Weights of a small image classifier.
Model: 24-pixel images, widths [192, 384, 768].
Data: trained on simulated grey scan slices of phantoms with and without marks, 61250 training examples, 8.0 epochs.
Rows from block 6, named by matrix and row number. Rows with one number belong to one channel. Each number is 128 + 24 x the weight over the matrix's rms, rounded and kept within 0 to 255. All counts start at 0.
# convs1: 3x3 conv, stride 2 (model.blocks.6.convs.1.weight, 192x192x3x3), inputs 6-11, a 3x3 kernel for each
# convs2: expand pointwise conv (model.blocks.6.convs.2.weight, 768x192x1x1, transposed), outputs 52-103
convs1.138 [128 122  57 171 128  96 128 135  87 124 115 112 128 108 129  71 171 100 122 128 100 134 128 154 165 151 141 119 128 155 102 161 122 119 145  78 137 113 129  81 140 128 101 134 127 130 142 117  88 117 128 118 128 128]
convs1.139 [128 134 193  74 128 128 150 140 118  99 129 128 128 128 128  92 128  94 128 128 147 119 130 159 128 128 167 167 146 128 156  85 168 128 133 128  72  73 138  34 143 131 122 124 160 128 128 121  75 128 128 104 106 109]
convs1.140 [139 128 143 125 128 128 121 128 128 128 128 142 136 128 128 131 105 128 128 129 139 149 128 128 128 190  96 128 152 145 135  88 155 145 128 105 156 128 128 167 128  86 128 128  91 126 160 128 105 128 124 144 128 156]
convs1.141 [128 119 169 136 128 135 107 128 128 128  98 128 128 128  53 119 116 121 136 124 128 128 128 110 128 128  89 159 142 128 153 157 176 128 130 139 143 121 128 150  93 137  80 128 139 156 133  90 107 128  55 128 159 214]
convs1.142 [150 136 131 146 119 117 167 135 116 128 142 119 128 101  83 152 125  89 128 109 129 117 117 121 169 128 128 128 128 146 149 140 145 128 111 175 128 128 128 128 171 128 133  85 148 128 128 128 125 101 153 128 135 129]
convs1.143 [ 56 128 114 121 113 148 190 123 128  74 123 142  82 138 160 109  95 138 128 107  90 128 128 117 126 161 130 138 128 113 128 128 128 150 118 128 104 116 142 145 128 100 102 137 128  72 141 171 169  65 111  90 128 154]
convs1.144 [ 95 179 132 135 128  99 134 124  85 134 140 128 115 154 156 139 128 136  83 109 128 115 122 128 118 104 137 128 166 132 137 120  73 127 161 128 128 128 135 128 148 142 105 126 128 169 128 106 133 128 160 128 128 128]
convs1.145 [128  82 171 112  93 128 128 110 128 156 111  88 146 123 151 151  86 160 159 138 132 128 128 128 128 141 143 177 158 139 128 134 165 128 133 128 112 104 128 109  96 148 178 161 128 128 108  94 113  57  86 128 129 128]
convs1.146 [166 104 156 154 120 123 128 128 150 128 128 165 128 144  91 128 140 122 128 128 121 147 136 146 125 128 171 117 168 128 120 128 179 157 153 132 128 167 139 128 127 113 128 128 128 112 132  98 128  98 128 137 127 121]
convs1.147 [139 128 147 128 123 156 128 112  78 128 120 137 123 130 143 140 146 128 136 140  99 124 128 128 118 128 128 157 151 157  95 128  95 128 143 128 128 163 136 164 129 128 129 119 137 145 128 170 140 159 128  75  94  99]
convs1.148 [128 103  91 137 128 139 102 128 128 128 128  99 128 128 120 128 145 128 143 152 128 124 161  99 128 130 195 128 130 128 128 124 109 134 128  79 128 108  89 128 135 128 122 128 128  87 128 150 100 173 134 180 128 118]
convs1.149 [144 128 103 128  77  94  79 128 128 136 173 119 133 128 132 128 128  90 102 116 125 126 128 148 112 137 120 128 130 128  91 116 128 183 128 149 149 102 121 111 128 138 159 158 128 128 125 141 145 132 127 108 110 128]
convs1.150 [141 100  97  98 114 143 125 177 104 106 128 124  58 128 168 128 128 113 128 118 126 116 112 129 128 122 117 114 115 128 128 128  95 150  98 128 116 128 127 121 133 128 134 105 114 145 128 149 128 145 121 128 167  90]
convs1.151 [128 113 128 132 110 144 130 202 144 128 177 128 144 131 228 128  48 187 128 133 124 128 120 124 116 100 120 135 117 137 128 128 114 117 128 133 126 106 128 118 181 128 182 136 113  94 120  88  79 104 128 169 108 146]
convs1.152 [ 95 113 185 128 128 131 192 128  72 117 115 128 128 121 165 149 186 128 132 128 128  93 109  85  75 128 159 134 128 141 128 169 112  86  74 163 128 128 129 140 123 119 128 128 164 114 128 128 128 128 127 128 128 128]
convs1.153 [105 181 142 174 120 118 198  63 133 187 110 128 135 109 128 123 118  97 128  79 142 142 113 166 119 132 152 120 125 114 138 105 109  98  94 157  92 128 131 138 129  97 127 111 109 145 151 128 128 128 142 128 122  89]
convs1.154 [177 129  95 107  52 128 105 116 153 149 128 126 103 149 157 145  97 128 117 128 118 149 120 128 201 125 122 116 129 131  85 112 115 115 112 120 150 156 117 128 128 136 168 134 122 111  82 101 128  87 117  73 128 128]
convs1.155 [128 111 113 133 112 107 128 143 128 110 105 191 117 145 123 115 131 140 146 141 106 128 100  81 100 128 132 128  92 128 125  80 128  96 103 109 124 193 141 128 107 137 128  99 128 124  76 128  77  87 128 102 143 189]
convs1.156 [118 122  95 150  80 170 128 172 122 128 128  94 106 222 170 139 117 126 113 128 128 118 141 128 128 128  95 163 189  95  80 128 128 128 118 137 149 142 128 142 125 108 131 109 128 114  58 114 133 143 128 185 117 119]
convs1.157 [145 124 160 146 128 142  61 153 160 128 170 128 151 128  77 128 179  86 118 128 100 144 128 110 116 130 140 128 138 128 131 138 130 131  60  92  87 128 128 100 128  77 113 141 114 154 155 112 104 128 155 142 181 136]
convs1.158 [128 128  93  82 149 128 128 128  72  80 128 128 128 130 128 140 166 126 128 115 128 128 135 128 128 128 139 168 142  82 128  70 103 107 128 103 128 156 128 131 128 112 162 139  99 128 108 128 117 153 100 128 107 128]
convs1.159 [ 37 146 154  94 139 128 128 128  62 128 110 128 186 128 134 128 141 159 125 151 165 128  95 148 128 150 147 118 182 110 142 128 130 161 153 128 101 105 128 179 136  84 121 128  52 133 138 134 147 128 167 128 146 103]
convs1.160 [ 95 150 141 127 142 128 171 128 137  92 139 128 129 107 151 108  62 153 109 113 139 128 132 154 128 128 145 140 128 139 149 128 128 128 155 123 138 119 103 128 128  80 144  69 112 128 146  68 128 128 145 179  58 128]
convs1.161 [128  92 128 110 116 100 110 129  95  95 168 101 128  97  85  91 128 125 142 106 116 112 128 141 135 170 125 126 138 128 149 144 128 128 145 119 109 132  84 128 141 151 109 128 123  91 128 128 172 155 160 128 106 152]
convs1.162 [151 129 101  98 158 127 128 128  79 126 128 155 186 128 144 136 143 129 133 117 152 166 130 143 128 128 128 156 128 150 128 123 128  96 147 128  54 113  97 132 124 126 128 162 128 135 131 128 128 130 103 122 154 114]
convs1.163 [125 111 128 128 128 189 153  79 128 147 123 149 128 121  99  89  79 128 144 127  81 138 128 120 128 128 128 128 128 124 103  83 143 155 142 128 128  80 148 128 128 144 117 131 128 128  44 158 128 119 161 128  53 118]
convs1.164 [128 144 137 139 128 109 128 126 139 119 115 128 153 112 183  72 167 151  94  98 105  73 128 151 132 133 117 152  93 128 157 164 120 103 128 112 128 128 156 128  91 133  99 152 100 130 128 128 149 111 128 128  69 128]
convs1.165 [137 141 128 127 120 120 128 135 156 128 128 119 120 178 128 126 121 128 128 119 123 128 128 123 120 128 128 139 109 135 116 164  99 132 108  85 128 187 128 126 128 119  85 129 128  84 101  97 128 128  87 160 174 128]
convs1.166 [135 128 128  76 128 126 119  85 128 166 128 128 187  92 128 137 214 187 128 160 128 127 127 128 129 128 134 124 126 131 151 150 110 128 163 128  69 121 128 128 122 151 128 128 137 155  98 116 128 128 128 139 128 128]
convs1.167 [113 166 128 128 128 108  71 109 161 128  94 147 162 128 154 128 164 124 144 128 127 128 133 128 128 103 128 128 122 105  85 154 107 133 128 128 128 119 106 122 183 180 110  67 128  76 188 128 154 135 113 128  75  82]
convs2.138 [175 128  57  92 148 150 126 128 128 101 158 128 156  85 158 186 144 107 128  98  90 164 128 149 128  95 125  88 128 148 137 164 182  91 128 128 128 128 102  84 157 118 114 117  86 142 135  70 111 122 201 122]
convs2.139 [145 130 128 147 114 128 160 101 116 130  92 126 169 102 128 128 148  86 128 128 183 159  97 113 102 145 128 174 114 136 200 129 119 128 132  72 137 110 128 128 155 131 143  93 131  99 156 138 173 128 128  87]
convs2.140 [128 143 133  86  92 128  90 132 104 105 136 164 101 124 174 163 128 122 154 160 128  95 132 128 115 187 128 165 102 142 161 128 119 109 124 109 146 142 151  97  79 129 155 112  55 115 151 161 158 128 100 150]
convs2.141 [ 80 121 169 132 128  94 164 109 170 128 118 128 137 106 128 128 141 128 160 189 142 128 128 204 128 128  79  91 101 118 146 123 128 128 121 117 123 128 128 128 128 153 128 169 138 135 145 128 128 128  48 157]
convs2.142 [145 184 155 190 114 141 132 172 128 169 141  90 174 128 127 125 128 121 128 137 128 128 128 109 130 145 147 157 151 128 128 174 128 128 149 128  66 108 136  81 122 143 110 125 130  90 102 128 154 128  96  93]
convs2.143 [128 121 123 153 128 150 176 138 115 127 115 128 137 128  99 104 196 128 133 128  95 128 156 171 172 128 116 182  91  91 159 113 115 166 128  90 157 126 128 109 138 128 136 128  65 128 128 165 154 148  96 193]
convs2.144 [152 145 128 128 130 128 128 128 153 146 155 176 112  95 149 178 142 109 128 120 128 180 128 161 147 141 128 128 128 151 128 128 114  74  60 114 135 126 204  91 128 148 128 116 131 112 128 139 109 186 134 128]
convs2.145 [167 182 128 115 128 106 121 128 135 115 141 128  96  54 128 163 166 135 141 128 154 149 179 118 109 106 128 167  95 110 128 128 160 128 126 148 103 128 143 125 128 112 147 161 128 182 107  89 141 128 128 168]
convs2.146 [128 128 134 106 128 104 150 119  93 132 153 141 116 139 134 106 132 128 133 128 145 128  89 128 134 186 108  78 128 128 113 148 154 129 147  86 106 128 155 142 106 128 113 123 128 109  66 115 165 162 128 127]
convs2.147 [130 148 128 128 174  93 128 141 151 112 117 151  92  20 120 144 146 128 131 122 140 131 142 136 128 112 151 122 128 128 131 162 184 117 135 139  85  98 155 118 113 139 133 124 132 112 130 142 128  80 162 129]
convs2.148 [128  97 136 177 116 149  67 175 128 128 143 151  97 152 134 160 113  85 112 124 116 111 119 120  71 153 124 128 146 131 146 128 114 112 128  78 128  93 128 128 106 115 104 192 128 161 128 128 201 145 115 101]
convs2.149 [ 94  98 128  89 134 111 128 169 169 129 107  98 109 128 105 132 109 128 128 114 122 169 128 128 153  70 128 174 116 128 114 128 147 137 155 150 159 126 127 109 156 128 135 128 198 144 128 144 166 123 184 150]
convs2.150 [163 119 115 115 128 130 131 127 174 117 124 145 128 151 128 164 128 128  76 125 170 119 103 128 128 188 112 128 117  96 179 165 124 147 128 174 182 128 128 152 116 122 167 128 123 128 131 157 133 128 145 123]
convs2.151 [151 128 172 128 134 128  76 102 117 130 139 155 140 123  87  93 160 126 128 137 189 128 128 128 123  92 162 108  96 114 138 100  98  63 128  93 177 115 128 126  92 130 125 155 165 167 128 159 127  85 113 127]
convs2.152 [128 128 128  86 128 137 125 128 138 128 170 103 133 152 165 117 128 151 128 114 133 193 128 139 123 115 128 119  80  50 126 128 106 177 137 138 118 128 143 145 128 136 128 173 128 128 124  37  83 109 121 108]
convs2.153 [128 128 128 137 104  75 164 182 107 142 123 152 143 134 156  98 143 120 121 128 188 209 128 147 145 128 128 128 107 128 129 128 112 114 128 107 159 166 156 121 141 128 113 128  90 107  91 128 190 164 122 122]
convs2.154 [123 161  93 127 128 128 127 128  94 139 128 128 143 125 152 128 126 147 152 111 152 128  75 103 103 195 128 110 150 135 128 128  71 128 128 118 125 128 128 126 128  85  85 137 134  94 101 136 153 128 155 183]
convs2.155 [127 128 137 111 154 128 128 128 130 167 128 122 172 128 121 110  82 160 133 128  97  95 128 128 107 150 168 150 126 206 112 128 128 141 155 137 108 142  94 178 157 144 150 154 157 154 128 120  96 125 126 143]
convs2.156 [128 128 128 128 152 154 128 117 149 127 128 109 120 164 128 135 155  77 162 107 106 128 127 128 128 128 157 128 132 135 112 128 136 128 128 128 119 132 146 167 182 128 128 126  94 172 156 128 128 122 128  60]
convs2.157 [152  75 141 128 113 146 155 128 144 128 128 182  90 166 137 128 167 135 128 128 128 141 128 163 128 143 109 128 128 136 111 128 128 136  64 112 128  87  73 128 127  79 145 190 162 114 128 167 128 108 129 121]
convs2.158 [128 193 113 128  91 105 128 134 123 132 170 136 108  77 142 116  46 132 117  93 145 128 165 133 131 128 128 136 143 178 200 100 128 128 108 105  54 128 161 133 133 134 136 128 128 169 172 128  89 111 135 112]
convs2.159 [128  99 108 128 172 168 127 128 101 154  99 119 128 145  61 128  86  88 108 128 128 127 171 128 117 128 128 110 117 183 113 202 155 148  98 174 107 110 199 118 171 177 161 124 213 126 149 128 157 128 158 128]
convs2.160 [128 150 117 123 151 156 158 140  78  87 110  67 166 128 100  79 128  96 128 129 131 136 104 128  95 128 132 128 128 151 110 150  93 139 104 140 158 104 116 128 106 158 115 143 144 128 152 101 128 149 128 125]
convs2.161 [156 128 142 135  73 190 136 127 128 128 128 129 123 121 115 151 152 128 122 128 128 128 152 119 128 177 128 128 112 128 119 144 143 124 128  87 128 162 145 158 128  54 146 180 114 111 149 142 147  70 128 141]
convs2.162 [110 128 128 128  67  96 119 156 128 120 130  64 107 128 113 114 160 128 128 113 115 130 115 128 128 148 168 156 130 128 128 128 133 128 141 121  95 127 128 139 164 138 101 128 145 106  81  87 134 154 128 164]
convs2.163 [128 128 191  74 131 156 128 149  57 144 128 128 156 129 141 120 104 128  93 128 148 128 128 121 131 128 128 172 128 163 239 117 128 144 143 138 135 155 117 128 147  88 188 111 116 107 147 128 113 111  79  49]
convs2.164 [128 128 142 128 128  82 193 110 109 139 131 122 156 153 128 128 174 121 117 140 104 128 109 175 128 121 103 128 120 128 205 128 116 163 176 128  82 104 168 108 133 128  91 128 132 107 124 123 128 128 128 110]
convs2.165 [128 127 139 128 124  92 128  76 128 128 106 150 115 128  91 128 143 120 119 148 142  97 113 117 128 132 128  99 104 128 128 174 127 138 151 130 107 128 102 143 128 128 147 140 128 168 128 123  70 142 137 128]
convs2.166 [128 138 119 108 128 128 124 156 128 145 154 132 128 115 146 109  87 128 128 159 147  78 128 115  99 126 128 137 133 105 128 140 118 128 120  82 126 115  50 140 116 102 128 136 108 129 128 107 128 125 131 128]
convs2.167 [128 128 128 112 128 128 128 126 157 148 128 137 126 128 128  95 141 117 177 128  94 128 128 128 128 128 122  83 142 146 125 148 151  96 121 189 107 128 148  91 128  91 128 146 128 128 130 113 128  88 137 148]